A small image classifier, trained from scratch.
Training: 7200 steps, held-out accuracy 95%.
Rows from block 7 of a small image classifier, named by matrix and row number. Rows with one number belong to one neuron. Each number is 128 + 24 x the weight over its row's rms, rounded and kept within 0 to 255. All counts start at 0. Numbers have three digits each.
After each neuron's rows are labels from the 100 images, of 14976, where the neuron reaches its highest value: "strongest on" is what is common among them. Only what is clearly more common there than usual is listed. The data: small charts drawn from random numbers. In brackets: how many of the 100.
# fc1: MLP up (model.blocks.7.mlp.fc1.weight, 1024x256), inputs 0-127
# fc2: MLP down (model.blocks.7.mlp.fc2.weight, 256x1024, transposed), outputs 0-127

fc1.3:128121107157131125107115117112149186101099101116138105126161131116139125155104123146168129086107096112099102084159139121115142135090127104151109130132095150156120150177142156132167100133133101099135146144093116189161157119131106179128149113102174102155124112166184152092111123108073133130116120130119139099106150097087145092143149105163135130127130127140129146169133128152141095134148
fc2.3:171118130133162111157160159179127078167168181140126138115065111153153092130161111121105116139128139156114121135108122111164117123096137153142198132137166124153142084124098121108142163130153144143108121141164127142094138104089161119166144147118125129133160136155107096094110130144171092166104149170120143145112115117128191145158156129123138112123140142171132113097146168088135160120133
strongest on: dark theme (65); radar chart (39); items: eight (31)

fc1.725:109135139099134120128123088150134157103167113128166120146107087112119187140158154148125085126171147127133158117149072144115085092152154138126141124122104123137148151118138162125082096134127150083111110143070108117149117117134140154125137177124100126146183182140146109151116129168140106133126164152102155098182108106131179132179118135116122140130144112118177169096132113140120117147114
fc2.725:100111136152106140101151143121128127171107158157133125115132162159129094139095084115117170147105103122111136126073163153105189186098105137145123109131152143097138113141157096171185125152107131146151159121159161173142135133131132131164106086132159108182110145169093155131136115101149136145128130117167138148138134138158090121143147143126169115131088148126109118134109179134109145127147
strongest on: dark theme (96); heat grid (48)

fc1.558:072102101110121157125137162095075097144147124126131107078135137150110129125144119127098141177159135113140137132146093128154074153160102117103146127092121098129152170127166105141139120118144132154175141145117095160126142087132145173080129113138073102123130118149161080149124155113167080133155122101102168129153130112115112119136098138118150095115106151117113118140176167117116094138104
fc2.558:156168111151114109110083132126133121159133117130122133111116141064163067122112147104146120135137137109118156134129150152104122126134104103127110112142170114076085090146108081147170130143103145132136103164137167093079124144109128122115115126143189107144128129132116139108139109120107127141118148131141112098123106160130166094108162113130153105170139128108136180118076118140146121164138
strongest on: horizontal bar chart (55)

fc1.344:114121148137121160100146130081082142116141129112152122111139098128122133102166118156099150115144101103160165119131160107148142168072149145135101155106141152166104146097155107128140130169128158113158098141142121111133137100125186091119158130100160191136099106137147099122173109127136122172101113114105123151105166169133127167118150140130144121110161111093123124108125146136109155116147
fc2.344:140162136141112148163123146165163116122106141136133129130100108148142102143134094101177128144117152175132095140146104148117087096133102143102151126126093139131128128167105151099126094106089143149125132165155148112056129175095123140133137117146135110134147139122137131061091126106136120155121132113147179124137105106120127104143155111082116114137066120113156150133129121108158119090137
strongest on: one colour (94); dip in the middle (80); area chart (37); kind: line chart (28)

fc1.542:112144131175099114125150123136108091075133095146153118162113121137147144174151096120146132123086129098116148169152098123127100165100116123117160113138137096157125121131130141090165142148156173127145118127156155141139128093148114109106157173119128152167100127143095136115145118106132146094138135113185143091169062148145095120123087115101164120166134138134159120147149095128133144146141
fc2.542:122158144123093133102098148094114155144150142124114146142129134078091092086086110148121155149122127130138125119094156142147120097093182149140150105104107154116171121149129136145118137132089155155106172128108135146086135156100150155114133125129095131089189118154124131140108099120149110134101096153124174165128177137124104138127131172069115121130161152153125122060159147144134132120140
strongest on: horizontal bar chart (71); items: eight (50); items: seven (40); pie chart (29)

fc1.416:126159127114089112155160115153106117121134143139116167117102109140103136184186107106134159129138140116180136076157103129187106077111139138102118121153123121120151152105133087128152164152125159129180113082142111105165153104132119079111109117129145098180132104182162125147119123122172125130155095111160091143134157099127134117156124160136160110089125152103121085186080179145122115122166
fc2.416:107106113167131145117143080127157125147142104103139109136148135125118139120154109162125119122128116163070151133136141180083134126155141124124155141116138078115143091154082134139110127088126133133127151169136149164097163136107141107162138154132124178109121128083087124104080147114098140139126188112149162064113126145149128125127120077136118136134137102156159138090135092132122091159118
strongest on: horizontal bar chart (31); items: three (30)

fc1.373:134123143111089160093152132114150127140153072147121109151116154129119124131119101184136155117140111087129133100103122138141113148119089114101104101150066100133140140138137067115094150114114145140149168163168096119136138140113120104139108153102142138182145129117163132160109162103148127136138144103086150133170139097130160132094141146110125112112158095160155102122146131121120151174164
fc2.373:101172144106131110128139189148079115112144174106157160090136145131114174139119157094117136106096118162125155144120132122138125112144148165146141178141143130153158099103141173078172125144136118129091144112105165120113110138172137133098152127132149135096136153136105132170172120150113129116151092141113121163089141097135115099121157116110114136118157163140125149134136114167128075083101
strongest on: grid lines (66); horizontal bar chart (53); radar chart (35)

fc1.89:082083140135120126144104152094113121110111155141111139102115113122131100145125067136139142142144106111153135137159120123114138126135104143122151146155097116151140133120120136103115103111144132105139101101137140148095112120137157106091127082090144141183106124090085081097141123164128116163098107127111118105132128104130144121108091146143149140125151132100123191135123137145156098123109
fc2.89:142139108129120063134104066159165146123093150147110110117112132138136171077093138136134130133061155119142102134145139152164087111149148131156110125127136134101129123124148127097112134111141144134144142086117099115128103172096119121163143097131159144091127109130162164150096136156102124136127146106133091163116135103103121167131114114132128090165145131142144110140130155131129093086089
strongest on: dark theme (62); horizontal bar chart (59)

fc1.466:171132108097148136122108128147099124129144122126153127143142096168129142105117099131103104091103131108162081117101124128137157115098136149160167110115174149137175108163174115138125134083143109098099178084161158151142173145144113177154140084114163121157148107121101105141151166074162122110111101117114138137124114123164145136128150184128124109091127106126087107116135123119138160107166
fc2.466:162161130138166091148131144103104133091122097134082097142134157104055099153142154121120132120096126147123110142131121175123123108132090128112129110144132134109108105122131075120139115106152142116178145131117140138128094116125070118090138143148124104162077111164105132098122132159092133106160145189117128179144166112134092070141109119166109101137097137083126133109103123122140118085106
strongest on: horizontal bar chart (100); items: seven (45); items: six (42)

fc1.763:104153130139154136135118136155104108154162100117096156085101115113157100159114133167110075160109121151077123097118120125115132120121132130123146127135140138119118136130101136129157154133157122178123104088092163104114145130139114102147137165127101138145105105164110103134059120116109112130109131093132150137166123103130077086111128141170150123092125186115117120126181154124109111098148
fc2.763:139120171130085111083124082126167154124119137106132103137192162134133152110139079125112129147133120098132127128111102130146112123113156128142123155130084115096125135137146152144103095133098111110142094102151127126127156134101135151109137107136156157170158117139119182102115121117088161178105141120126132125123087126159148153143120121118126110108077091124161152117108123091128107114084
strongest on: dark theme (60); dip in the middle (44); histogram (25)

fc1.626:160101173106099147128142122113089101125125135110128131176185120088094130132127153140098097161100132138145135160130111149125175145112087082123102140097110140138138120149079171142118154148153134152162109122125156099113156131077140147115076102127137168145081113098086150098135125171097112132086124069158124126162127137122133138159146104128134131144095113138131128103115128123135099125096
fc2.626:129135138140126167134097114122129132143127123128126157129135150139133144105116122147127137103133120147111110127112152060114145133100138144151143141133128092139138148095152102151133151101123103148160166095136119126188124128094076091127114110091072089109151095152146141112157123138100118127137108129155134142105169067154163144120123138127139111114143133071175124182124170119157176147094
strongest on: one colour (88); flat (47); line chart (33)

fc1.557:130184103107130121142127174146113112124146126086098108144123130137134113118106137149151143148127094100133110094152136190116123120097133137135072124128140112175142160112123148107101077123125138097127096176131114142173117116132158102155127111106112138125135170159079085098120124142105221128129116125122171129087096102086160129116118143133116108116163143150150137158107107102115143151138
fc2.557:089111110127124116126111140120116146156098134169160182122119113167154155111110102166105106137148156158102133160077123159158107113166094150101128136110131129144133134148169131120151156142113126134090149141132119129159103160136135150160115118123089132127131138131186127154138123116089116101110137118119118157158171151152132121121089139124113153109120104123078149123145130072135135126148
strongest on: grid lines (71); lollipop chart (44); items: eight (37); radar chart (31)

fc1.193:117139117112160118097068098085159126119114110107117121131113158136097091149163097157125172122139109147104074150122107133171143100060106101152147103105137148099152103147121072112125125140101152107125162077144122110141138119136153134159115129125114124121117120154123140134102102111087144127120101107089149122128120138171139158116164101104141123083135150110110082135140126116139117140096
fc2.193:158163138113145142141160134141123106132115089132138169111141146134154179162135136127121099156110098081136131133115144126179159129124102134125089140079155105137117103147184136084153088106093128134122138123128142114078150203115150134126143143092151113111154171140130107170118097147090137121136118085113149121100135113116119114122085078154105124142170099130125168105144099129118136076157
strongest on: dark theme (76); peak in the middle (57); lollipop chart (32)

fc1.501:133111136164115139134105119119116145131136148119112117109137135153112118101133099150147128098170110114134166083153115132105147136110165119115139133126173126149127165124159124097096128134148144146108130136141112062125135126079145104114130165136107153114125108174140126158159116110147125096137159138162118120177089135134164124111156109106126155068137134100153110134142112104134126125074
fc2.501:135160116116118126129138132146123116076115108158108150070105125132123095110119112095119159158089113119111104128110114153104095088092110154137113130154112115141113149152132169148138108142115150185158114161116141184131110161158082135106133101112134121129152161114123106133102132161127092170110096118094126131103159115172111113151104172150120103150114111136147161131127162157120103145158
strongest on: grid lines (70); area chart (44); peak in the middle (32)

fc1.691:148158116132133128158107099118155126132146103074132089139130095081091083119136121129143130065107108127124122116166113143103154135128128093135113137138136157142111152109125087140131153109103146085133148152081132094138141134149125172149130146130148110136166127161119145105152101101115154111146159138095097136077145105132127163138096110114103119144136131121138138178136123159101147115156
fc2.691:091106119134152136149125142183160112146130175156105101137127106141177148120125123116131156179162131092158128104120108086138127100116118148108127137164088111124120130112167144123085136153160107144129108155143129133111119110110121109161131127164076123146090108060125095145098167182121121119116084133144167109180141143133140106109154115126123136127174096129135145110133126119150128162095
strongest on: horizontal bar chart (68); items: eight (41)

fc1.671:161127093104101177135129098133173128132112106120111087147177113091160123137125110103128112179133119113147119127137083095125165115113129143082128137118118121202110165146123138132155123147163158119114144141134134066096152144122159138153124194100103110131171083132128113109122177131126134123119104121145138118121095122120115173164109160114189109103175133110121170139125112127145176141171
fc2.671:125111148153165115105113106128087131119121131103114150111101169154158146103119128133130131111091111145139106087131106136121126143135139128137114122118144096097125128133156126123124111104100111152123176122163119149175152093099153109094174085172126104146120144090105137114115096106120158155115128134175123124176165136109116125111145136150091156114110096104115090134162150124140086131096
strongest on: one colour (98); radar chart (97)

fc1.117:118111134116092194114110096154163097100103108136173108100089116131133124162142149125128137168109171112109118155126146131133138120098117152094155137107122134181142135112106146093086147131120109134136108128120160151108129120115135093091139109143066137126089095116127109174163133192140148108156128138132147116123094135127157141132091096085123162127096145147126148130111135090116173098124
fc2.117:118122081143145123103121112102132141156146114103121091119142131171143112136104152075137133131134143068107152114115126137130137153139086116138097136172120137091147125143164084141190127121127121130135149146145089084168118132120111109141132153081139093115126129161093116137116164086149060097123153130143113132092115106108165120132117125125125104175124079121162136155136090156135128137133
strongest on: horizontal bar chart (60); pie chart (39); items: eight (35)

fc1.388:151131128099118128126153140111163123117160141140103135094140105151134101128124134159156056094181099112121143142144112139126155128145150134131149095167091152110070160091127080100129124125163129127155156078165129119133181102098150151140107125115120131144119113149133061115131163114111103154110093097135121176122160134113093154116113131163099164107093073113112152120142124168119123109152
fc2.388:142157133154119101131120125149109119097138128109112117156137154118120134118172078132093158177131116146119147145155124095117119107076106122118121141110147126139173088136157130176113168113061121123116098116124154096100133121151137064120145112085152119098126104098144126121120122093123114079142164085107120098143114106115140113124097121124160125161121154145186117110131158112149144146070
strongest on: one colour (91); line chart (64); dip in the middle (40)

fc1.739:137165108120140116098097094146086098150151140130095141125123112116123135142128123091128145154140102095117091129106113156136121121070143150153123141114138124114092081173136173151173132086127066081119152086102106158099150125109135137152102109149158161159174136161142121151133139142111143130116120079116150110114122136135134114093119088060162117106136120125152116133162103131158082125153
fc2.739:120120134116102104124117173104116141093126136112089141146134124176145095112130166185165127110117152097153186101128143102108139120156157087108128073159096097091139133113067127148124148111126157097140114169171134127139095132135136120106120138151121094130095078133119124131091159106113083095106114140143092157123113135159129130181110111137144148121115123146113100093129156127091110121089
strongest on: grid lines (70); dip in the middle (38); stacked bars (29)

fc1.277:153128137165091104085136119112125162124141135172110175078112121149127106140121115148145133140099139136137123126122129171110130105178159163120110144120122145170088143134101128105130140142106077184134112126155127152168107161092123130121133079135165123178107136126113156167122101112132120152110143142113128135127132098127111081092147084100163126126110127148169119092182116117115099106135
fc2.277:135152137118149112113146129132101113105144141139161089128075119158157145134130112165116158131137115148106108121161130176149158144086159159167142111093105084120156088112135117115119140136118162175109154153128117122136164106119099086126120159138087128128151134114139140152130145134129099126125122099116135142129126117101142110152102154177118118170091100072130088136119145147096123117114
strongest on: dark theme (62); heat grid (28)

fc1.406:148132095096128165142109162145122121111128130158132142118152163120131111164143144130194142110174120149142118160131109119106139116131130132159151129108132149159137161143144120098143130121102100119101132109123182143119099132102164158097119111162132139137163130120151121116100128127111121158173110139117099200122108162137133138161112160164108122081178096153127111092087132104112100107115
fc2.406:134082165130166132153144102122141074116131080108158105102117104118129156121132097109117135159083164074130141134164132126173133109133122121089089141096143110097104130148122103197115118155157110132146159163135109155130104092169159141135126136156098126159103139157114136129156093088155129129098120159114126107164148133137079098147163153098141120114068097117113148148172093123134138107141
strongest on: grid lines (70); radar chart (40); items: eight (37); lollipop chart (34)

fc1.546:140136123071130114127099139094103126154132144143079120161097122100119121111155104166137149166146142135118133161090153125107098124106134156141088137105087072157157134105110122092158185152139105144119154143101110117100127119154105115119130131150132095130133113144144155106102124115145091169078102131109106114138121093150124116117109126143129142129077131166129129115117117167118147179145
fc2.546:132095099125102125164160131126123138104126123111156185115090127117084144112113145124067096130131130125105159136169128124137149173136132095092174105152167151131096132104109092126129126097153107124167093166164164172083129116137126164168152139119096143138141171126121095123154138126105145126152154146120075119156134150111120131138094153129129132119129094114121150142109186145142081107085
strongest on: dark theme (73); falling (41); line chart (36); kind: pie chart (27)